config.yaml
arch: "crnn"
model: "audio frame classifier"
dataset: "melodies that start on their tonic, played by one synthesised instrument"
train_examples: 26041
gain_aug_db: 6
time_shift_ms: 50
n_mels: 40
hop_length: 160
input: "log_mel"
spec_augment: false
win_length: 400
num_classes: 72
output_stride: 2
norm: "groupnorm"
activation: "mish"
weight_standardization: false
depths: [1, 1, 1]
kernel_size: 5
stem: "single"
widths: [96, 112, 144]
rnn_width: 192
rnn: "lstm"
bidirectional: true
rnn_residual: false
rnn_layers: 5
optimizer: "nadamw"
lr: 0.002
beta1: 0.85
beta2: 0.99
eps: 1e-08
grad_clip: 3.0
steps: 500
batch_size: 64
epochs: 1.2
lr_schedule: "wsd"
decay_fraction: 0.2
final_lr_fraction: 0.1
warmup_steps: 100
weight_decay: 0.1
Rows from block 3, named by matrix and row number. Each number is 128 + 24 x the weight over its row's rms, rounded and kept within 0 to 255. All counts start at 0. Numbers have three digits each. After the name is the row's rms in percent of the matrix's.
# weight_hh_l0: LSTM recurrent weights (gates i, f, g, o stacked) (model.rnn.0.rnn.weight_hh_l0, 768x192), inputs 96-191
weight_hh_l0.172 098:121143099161121110128124087106103122169111146107119148090140093106155126099136120160121164136109133114124092116152107097159127175147161164151100128116146101150105174122077125092127143117169145150167167161114122124149120109105134101122085121141105097143145132117122121110156107141165119124
weight_hh_l0.173 092:174098148113110121143132095136172112117111154160130140102130123117151134108142131139114158125116118075105114153162138142107145132139098092127103134146121124137096148090133112161117139100103165133153139079177153150123068129133142151140182171155110145140106153113170123156168102110085149121
weight_hh_l0.174 094:156134160116143111127077152144134106105154086113149098071157116136159110106089073086134135100149133110105116136146116145108100103155107143124104116123111103152135109102145148128124119138157107112162124123118133157133104133120104122164110115166104149140115082131166089127132115167178120136
weight_hh_l0.175 089:122129087111089123136103141119140152105146164103174106120105148143161174126119101158162093133167089139157083143109133133147168084156113155120101109103115165142117158166102113140114106124103154141150127139146093133122085114130078112074143121101105079091104123113166118142148147148158154125
weight_hh_l0.176 099:093154100130103154131134108120139116132108164088121111120172149115141135152167155100150088135101116156160106110127130104135168134146145139181102123147133120131122137121150107134149120138122089178117083134100149132148127126173098147148104112151122094133128105101116180083082111114121149128
weight_hh_l0.177 101:106110120140117125106086129169094137112151151114164096119175151097170146129089115121128128075139153126099162092114139136141110159098113110151129101149126147131107146090142113107083144137107143152175132147148170091145150158096164158159146118106101114122121150131160114129151142158136144100
weight_hh_l0.178 098:142141148114166145075093168110103085087151103146138127134158111130124095134152147154118130181160154169102127148120137109108112150143109155110119146120164099188104080127183143110126152119139161095099123122133164127156115140096113113163120101164115153096115127143100127132129134094116128187
weight_hh_l0.179 095:124171124149158153107156152081136104154154124188100130103132115114119128093127121103146139151122131082142072102144093139079175101132130143129153076104137087112121103157163162153122137116154140116121145133170144096093125162119121102171111115137131117111156144127118179108146123132101125154
weight_hh_l0.180 087:110120136126132157119119169134119117176163095121147150106111145140170125174102095115155093153123126135111123164142162101139151144108152154132097151145180090116103112076113168099133124143133116126092155179130155124127154156124086101142120157170113145119136153112131144106095083132154146102
weight_hh_l0.181 118:132132106126165099118115156168121139106160134140060132153164083092140089124118150142161111151122142163089093093111163159105139111159091154099161137138119124133131120142138166156143104125175109144077155148093111144108135128127094108158123136143131145122121110172115101177094127141146110103
weight_hh_l0.182 090:102120142114100103101146134102152112165147158135092132156148114124131133131129127128104146125099122118150138186133146115110132154083128086175139150139100127141134096092090129122134126153116153098098139135121121176151116151168126162127116144117108155077081122157127104137107105177160138127
weight_hh_l0.183 091:114151103139150114097083132106187159136113132137086115092162125104137103092140100103120096117172098117136113119098163111170110133123138138075144108157073145117136111112086100139119111129162165127082098158144154121131141081165077108096149157126125144152143152169143136108127118109112139135
weight_hh_l0.184 102:090125162103135118152111085175133158089122166122131152092135124113123177098133151094122146086139121144103150174145104165157127159102142088138140139088161146108127125170102157090108163095148095131127127117104155098170145150121163162148150128124079100131095124129111137122100171140158155104
weight_hh_l0.185 095:125157155112107090116137151121142132110111114137130162159123126102118160128171133122138113149116109133151094106137107132110131153161159132118149136126137113149139087114106151122132073087112111148118147118131139090100159126101150128133095098114092139122144078091105158154147186074101134138
weight_hh_l0.186 103:139121158106096138107091137172133153148136131110134135143141173143105108128116153105130157083164088100139122132146144115119125114169124113083104163129097119111142170167104108132128166098094162126185149159159137106098155126119102125160114127112128165123145130110161151118148112109089128093
weight_hh_l0.187 089:149173120135103128117117121126171116168104118143105128103125146114179107139121094146144158126120116123131158139122088129117134151146129166160126147146106142107128140152108110057135092122133124099162095139160137148113102168144120120086125161116106092165140143108109111119108098128094121123
weight_hh_l0.188 103:123132102134149134148143130121147119118091104169059130145150081103092090113114120091127120105146137143132090125105148104145090145121112133106127108151111128141123128146088137145189109180089127100113163143168076126131133171147150139098134139096153162105100137157122160099129103107135165151
weight_hh_l0.189 099:166110146093147122151117151111161149157101144106123123130121146105140159114158118095139141125127126114120120119109091148114105146110150116138107143149109125148137109069100183128097102128099119118127145123136180120099106146186096166119108146103092082109094134121122107167155125174157124066
weight_hh_l0.190 097:128105140121132130150132135127139118140103170154128147166161126130118102088092135069111155085102154155144097094130149158123098117129123124120102155091125124063131121136158156137145083123132092159143126124142171141185099136133119130124131096170144156111135090147106133120147166162092153126
weight_hh_l0.191 131:134122134105088104153135147113139120140128115162066111122127032086166113135126166096150134133129135112135092099154141112148142121147176125129117144172087167140088143137061119116179107149101092116098156142173090097143124132100118119102088115133099157155145091115152116135167138115139120102
weight_hh_l0.192 097:170110116103081121120094144120140110117138101120107117168132095159111109141086165138125145128124146114127159082157095130158109178159155132136121155156129148145136111093127118069160065124120146124147131118130126122118091100096160130128136103116116175134119148150100154124110121137131156147
weight_hh_l0.193 106:138122142112115134104125105170183123121094146117111130132150114144182120139095110176119154107138125077101134068118133116151113165115161172140117138134112126153137107136125113122145112118152128138127107121156144121130132110093104129103125153123107161171113100088139097140154176119079098097
weight_hh_l0.194 114:100123176113083126102103129116153133139103123115145139163108126097127160146089174096080121124156123109126144108135114108105092138137141135138095118093121161133155105133102152084094086122102130089146144132142139085135163116150095081106181122125129110165121144093118111104147165145118132080
weight_hh_l0.195 103:145106167082126155108155113138177169150147117125129120138101154119176144129150148128093140113157119118132168115167142120144064148101103138122130107090125173165128144072120127147092108116142135154125132149178124124147093081154120177128124143130133136109138142104155112128092128106080141067
weight_hh_l0.196 108:139107145136079158132169107106160128144138123149137108117103119139122167149147106125129122154157101082130179128172126144138139159081150145163099150084136144097173124097084149128089093111111107139151158134144169156142159137152111082097169132168128147171126127115114141130127149126146107104
weight_hh_l0.197 099:146094158104106134122132166171139138181124106107153150158099140112176131107096133114133172103110096151122148103122097116147104150111136132168095157107130122099162142084152152072145115124124118122145142114123137176125161123128136133110123113107148153149160069120132152142141138154120106099
weight_hh_l0.198 114:120101150107124132111133168175169113126103125179110143133147122153132115117131173126175154126125164121125122124156115107122097142143151130102086156107114148131103136049099156111120149083167117103145137115167150074155099108100116137114130111177120161126098123069109141104097158109089124114
weight_hh_l0.199 106:147098146116121116112141113149131165124126106141142142136142157118150092096088125104127153149114102140078179134136124153144092158098112135141087146111131146178126140126137125140123105090122134105118120090157176095144129131125127113124134137172143126134135113087142090109145131127142097145
weight_hh_l0.200 112:148080130102133123120114136141170119126122115111088114151125117164141115165115103156155152141143136121145142123140107158126139177093149172145098116107111158110144126097094152083137094139093132086123186091153146088181163120099105102118128152141119148154118097097136125097156124126151128085
weight_hh_l0.201 100:126134153113132143147103136105176126127104114146130126142125142159169147125100125137090132121133129116166162082116099124119101156149162117157086107094088139099121120096148092122125107133100144095152116097152170149154123118094119133087155113146166089113104135134114165144124174098113123088
weight_hh_l0.202 106:152145141133066110106132106159136136162137115161082121143095155110135156134126114077101116141135122136153160116140131152128107112136155153147141168121151167099124161120107154112145117123133148133108130158092165157138123101132125089082161128128153118111128150104111101131129130139096121091
weight_hh_l0.203 106:153087160090101121142137117139142133169134128099144113134107153131139141141101163101108117130126109097141167141126125118106088130139150152155130138131136140090163117085105149068131128115115140099136118115135151122167092147124140112086165114130136150166116113111161098106122165172147150091
weight_hh_l0.204 110:176075111145066134114151122137128133143139156136135179140125141149118121145111158112112095128111109133161165101121098106131112132136162139165099165107128135122146146104149118075121119078156139121159135133110111153144126084161111157088168139107154148144118106107107130133120151174137162114
weight_hh_l0.205 106:176126162090143152102113166126119106122121153148133113132117128125176133126096128111139118107129105145114152103182136132134093132129178142144135131111093132093173105116080158079125117117105119136137164119158100112186121086151102143104116135099145131128134126100149129103158109122114093083
weight_hh_l0.206 110:152151121085104153145142115125140160159165118123108145136126113132147143100094135102078151151101158086151159155157086142140094139110153101177087149141146128111125136105144143094147111131117111140137170135151142105112082144138161123138138126163135093116102091130122090127132093122131106085
weight_hh_l0.207 109:147100156093132136122100137101158097141137147118139105136114145128143121135107127157146133102165136099121136136167117174119086135155109126107080143080105129149133100135099154116153091120123107144177174142125129139178150111089147119130174132153130119153096114133116127093155148111111062136
weight_hh_l0.208 109:116096133091101131127155109122157143125100149128124186176117109161165134109101116099109134110102142110090135131132123163123140132148155156090089129092148147116139132083064151073137106134150111153114112096169121120152140130128164159106151106144145165120115091089114137141144127151075100089
weight_hh_l0.209 103:140091134111137125146136113121154150153096128129136170187168156127151140141103118143102129095165107121131161110144140132098107160102144101165138139110121138098113120076096098071107126137128112115156142129168184149145134103136118168093186110131129106125113164085147113120109136104121134113
weight_hh_l0.210 108:120122150135076141121136097102153148144109146120135148141144142116170139148102140151131164138091164136145147116168108099102074139153174129164088171110109169105123138113133101077109104101122128160101143155174108136183121096178101144135158140144094107121142149103138108134116129162130147108
weight_hh_l0.211 098:159144150140105133084168117148141096131132129138125164184132102107167170124111121112134123110116139119116175128113115147140120112099129107137126111082144142112134125136100156084144088101145134127167156127125109117129136096125151139134158111177141140102076118116150137129122157117121111078
weight_hh_l0.212 111:129139152112094148103139093144118145110098130149141149159094154120118161145110107107137122117127129087124140091153130111136108168161152117124120111106089177133118101123081127106163143096156123110125134118176135137163109123135136154146104121161093144139093094117107127099146130143136147104
weight_hh_l0.213 098:128133150151128148122128118159157176168134112145136137143144098150158114145119128121146127102160144075094121124149096113109101122133119120123142125133141115129134147121154147124154095129140083117150139105133150149189146087131097133103145116112137141166137160087124104120148116166151084074
weight_hh_l0.214 100:117114129124126149113152183107169170106122150122160166170145088110124145128114174168139112124127104133093098113152090130142082143101113120160090142125102133150149179082116113109150130132115106113081171140162105112149127139125131136141176111115166161156125160133134163147119129186105096123
weight_hh_l0.215 113:148101157088104122098123116118140145111142089139139182151152108132176110136098158108121118114115125107137148119146093114110085138115164106126098149117138135127147136127089137078155130127105100087150167135167168113145119091140091126139125138121159161151137134081097159126120132154128118100
weight_hh_l0.216 097:136108136123148145132120112123146102162157106167132156135145150141183135137114114139141162152117156129100140089167137125126098162143134120115128190147166155163131127128118156078094137116159126133125180115124134119182112111121122112135164112129126112166110158107119144084164135164134105105
weight_hh_l0.217 113:121113131135111150111137112118155115154138153136107155128113092121174088107100116134145152087151139107110129154112105119149077148103137117107109126101159111151165132121141091139110112105171113113102168086158162104167083102154141115090177091158107165140099110093130143120154160102140114113
weight_hh_l0.218 101:111114136076091150132115118174147149116162120128132163125109108083172125103086140087101126149117105134138152134123121101166085140134171096154097129149159140158173120127133117122146107121124133105143179167128127121168099145127113151124143134110160145130108101093087146108102172136150097096
weight_hh_l0.219 111:156088147090110152144132148116175150170112093141107108154152108095164114137129166100101140088171136122119138091129100131110126134109144153154122155127151133093116140106107098111142091150143106135136167155151122109137071136114120110112160097128136151164128135096089129129115149146092160109
weight_hh_l0.220 103:172108133124117136112147097131132137122107123121103119145129099149160109137114171135131128126166089108135137139138112129119101121147099086154133133104125189171142134100120122117156106104135115165142124081141130128115101144096131156093138099127109140121152101137137156091116173101140148117
weight_hh_l0.221 121:164094147095108136129117120120127125164084122163124135119085097096120110148144154171101155116133109139148125147155080135164114153094157151114091144100131184151166126163121099110128090100093142124158159135157150169155120095162128138130144125122117143125144159108145109082120104118129118131
weight_hh_l0.222 102:172103125109117145127114156144177153130157149131093143126119121083147136108140174145083113187144122144118147144151143126098105163136112156111091102132100176145147118131108177101113127089114126137161170111167158132121145112083124105126144143151145100111129172132110187121136116166112103089
weight_hh_l0.223 103:108082128143109114128115114135151147143094147117114132167116109134122118124161125094140155112130137094093151135122144106113083161085131116113089130148126151106130128113095141082133108072102083119164153155114151147140125084125112077103122145164161147123155151118103107162141109158159104100
weight_hh_l0.224 105:115109172066122152147096180160140147182129160108111129177133112157176171146152162100155136131159159100119150097117114145150115136133118106110148140088139123114148125112144116100107132081127130151114164137135151137167104133102140146091163135118113108149095162106121101126129147123092116131
weight_hh_l0.225 107:166120188080119162106119090098151147173133157129116118124125080138124137177096131120113122098102138151097165160164154140127093118163121162112130148124106121150145138078132148094141133105161133144164141124145156101177082135151111115147137107126149147126153074105106096121114144099110151141
weight_hh_l0.226 099:144126151113130171164168121111160120167105165156108094151118145106113133147092083162113121094133116112106176129145143117152097128087118126131131167081147155167125146120122133130136120095124119149171162120135125133166150101157147108132113105162160134176112133076117109138168099176107135090
weight_hh_l0.227 105:130099158155117129107134133150165161147166133133110142153140144151132125145125096130104144138155160108121155099154130130101138169135156152158141166121151143097147125092093187104112141127101144100134164102150116134170135109166131145107174158140129107141147081103115112115121137169114141115
weight_hh_l0.228 103:162092156083123111095148171144160109150157129108098133110131146124153127160127091137128156120141179115094141107129092114137099151110122117123106156122143167184151137112114147129117132116161164145164175116131158135109123120146085125119144096119088099119148122099121151094103131167149102083
weight_hh_l0.229 104:104116137145114163130114105146136151125128109174135147122152094135108125115118123087116133136146139148152108133124144087134080154108146132122152087139113129162158130123138088163096104126143163107107152116161173091164105108116114118155148151145145113108151128107162138093143136101149154083
weight_hh_l0.230 110:164144176145135129109119092134149164136106143142114138121092080106111150120099119123084116131147116146126151122128086133147082118116150158122117137069138144141186111143143103089143112088129119148135120144150120143138097135170152109112128101137130090126117116122152113126144147109145113149
weight_hh_l0.231 102:145142143090125174114132141118125126165150105164136189149157109161173130147147111101112119131184125097097107123180109111129122154116150096115144120136100179119110150112102117112109134138131137096178174105118161142120111138121125162108163123164156137121114084069098145081128133143128151135
weight_hh_l0.232 101:117147160133126167098111112137175128146085102164125129167137134107132126119090166123096125116163122110103131113170146123131108171107117109127112153077140159148100128080144097138130121141104144114161144135118122095169138116150127110136122149190134133157095101139120111082110168095129080129
weight_hh_l0.233 106:164088177132075165136123102120166154112134089094097126167144177139128120137136167130145151098176155152130178115146093138144122166091122125129075125143128134152141112125100158087114130130159091151114120109165149105163141117151113156123116135134151137127120115110137143113151137156109115102
weight_hh_l0.234 097:163122177126134082131169162107133122119101148116149111136096154107185120141146153117150115114133164106136153096128134104113069136141115092162080169130107168126121144105129096085133121112111098125136152137149106100168086104114127113095189095109170141118116115108147125099111178123094104123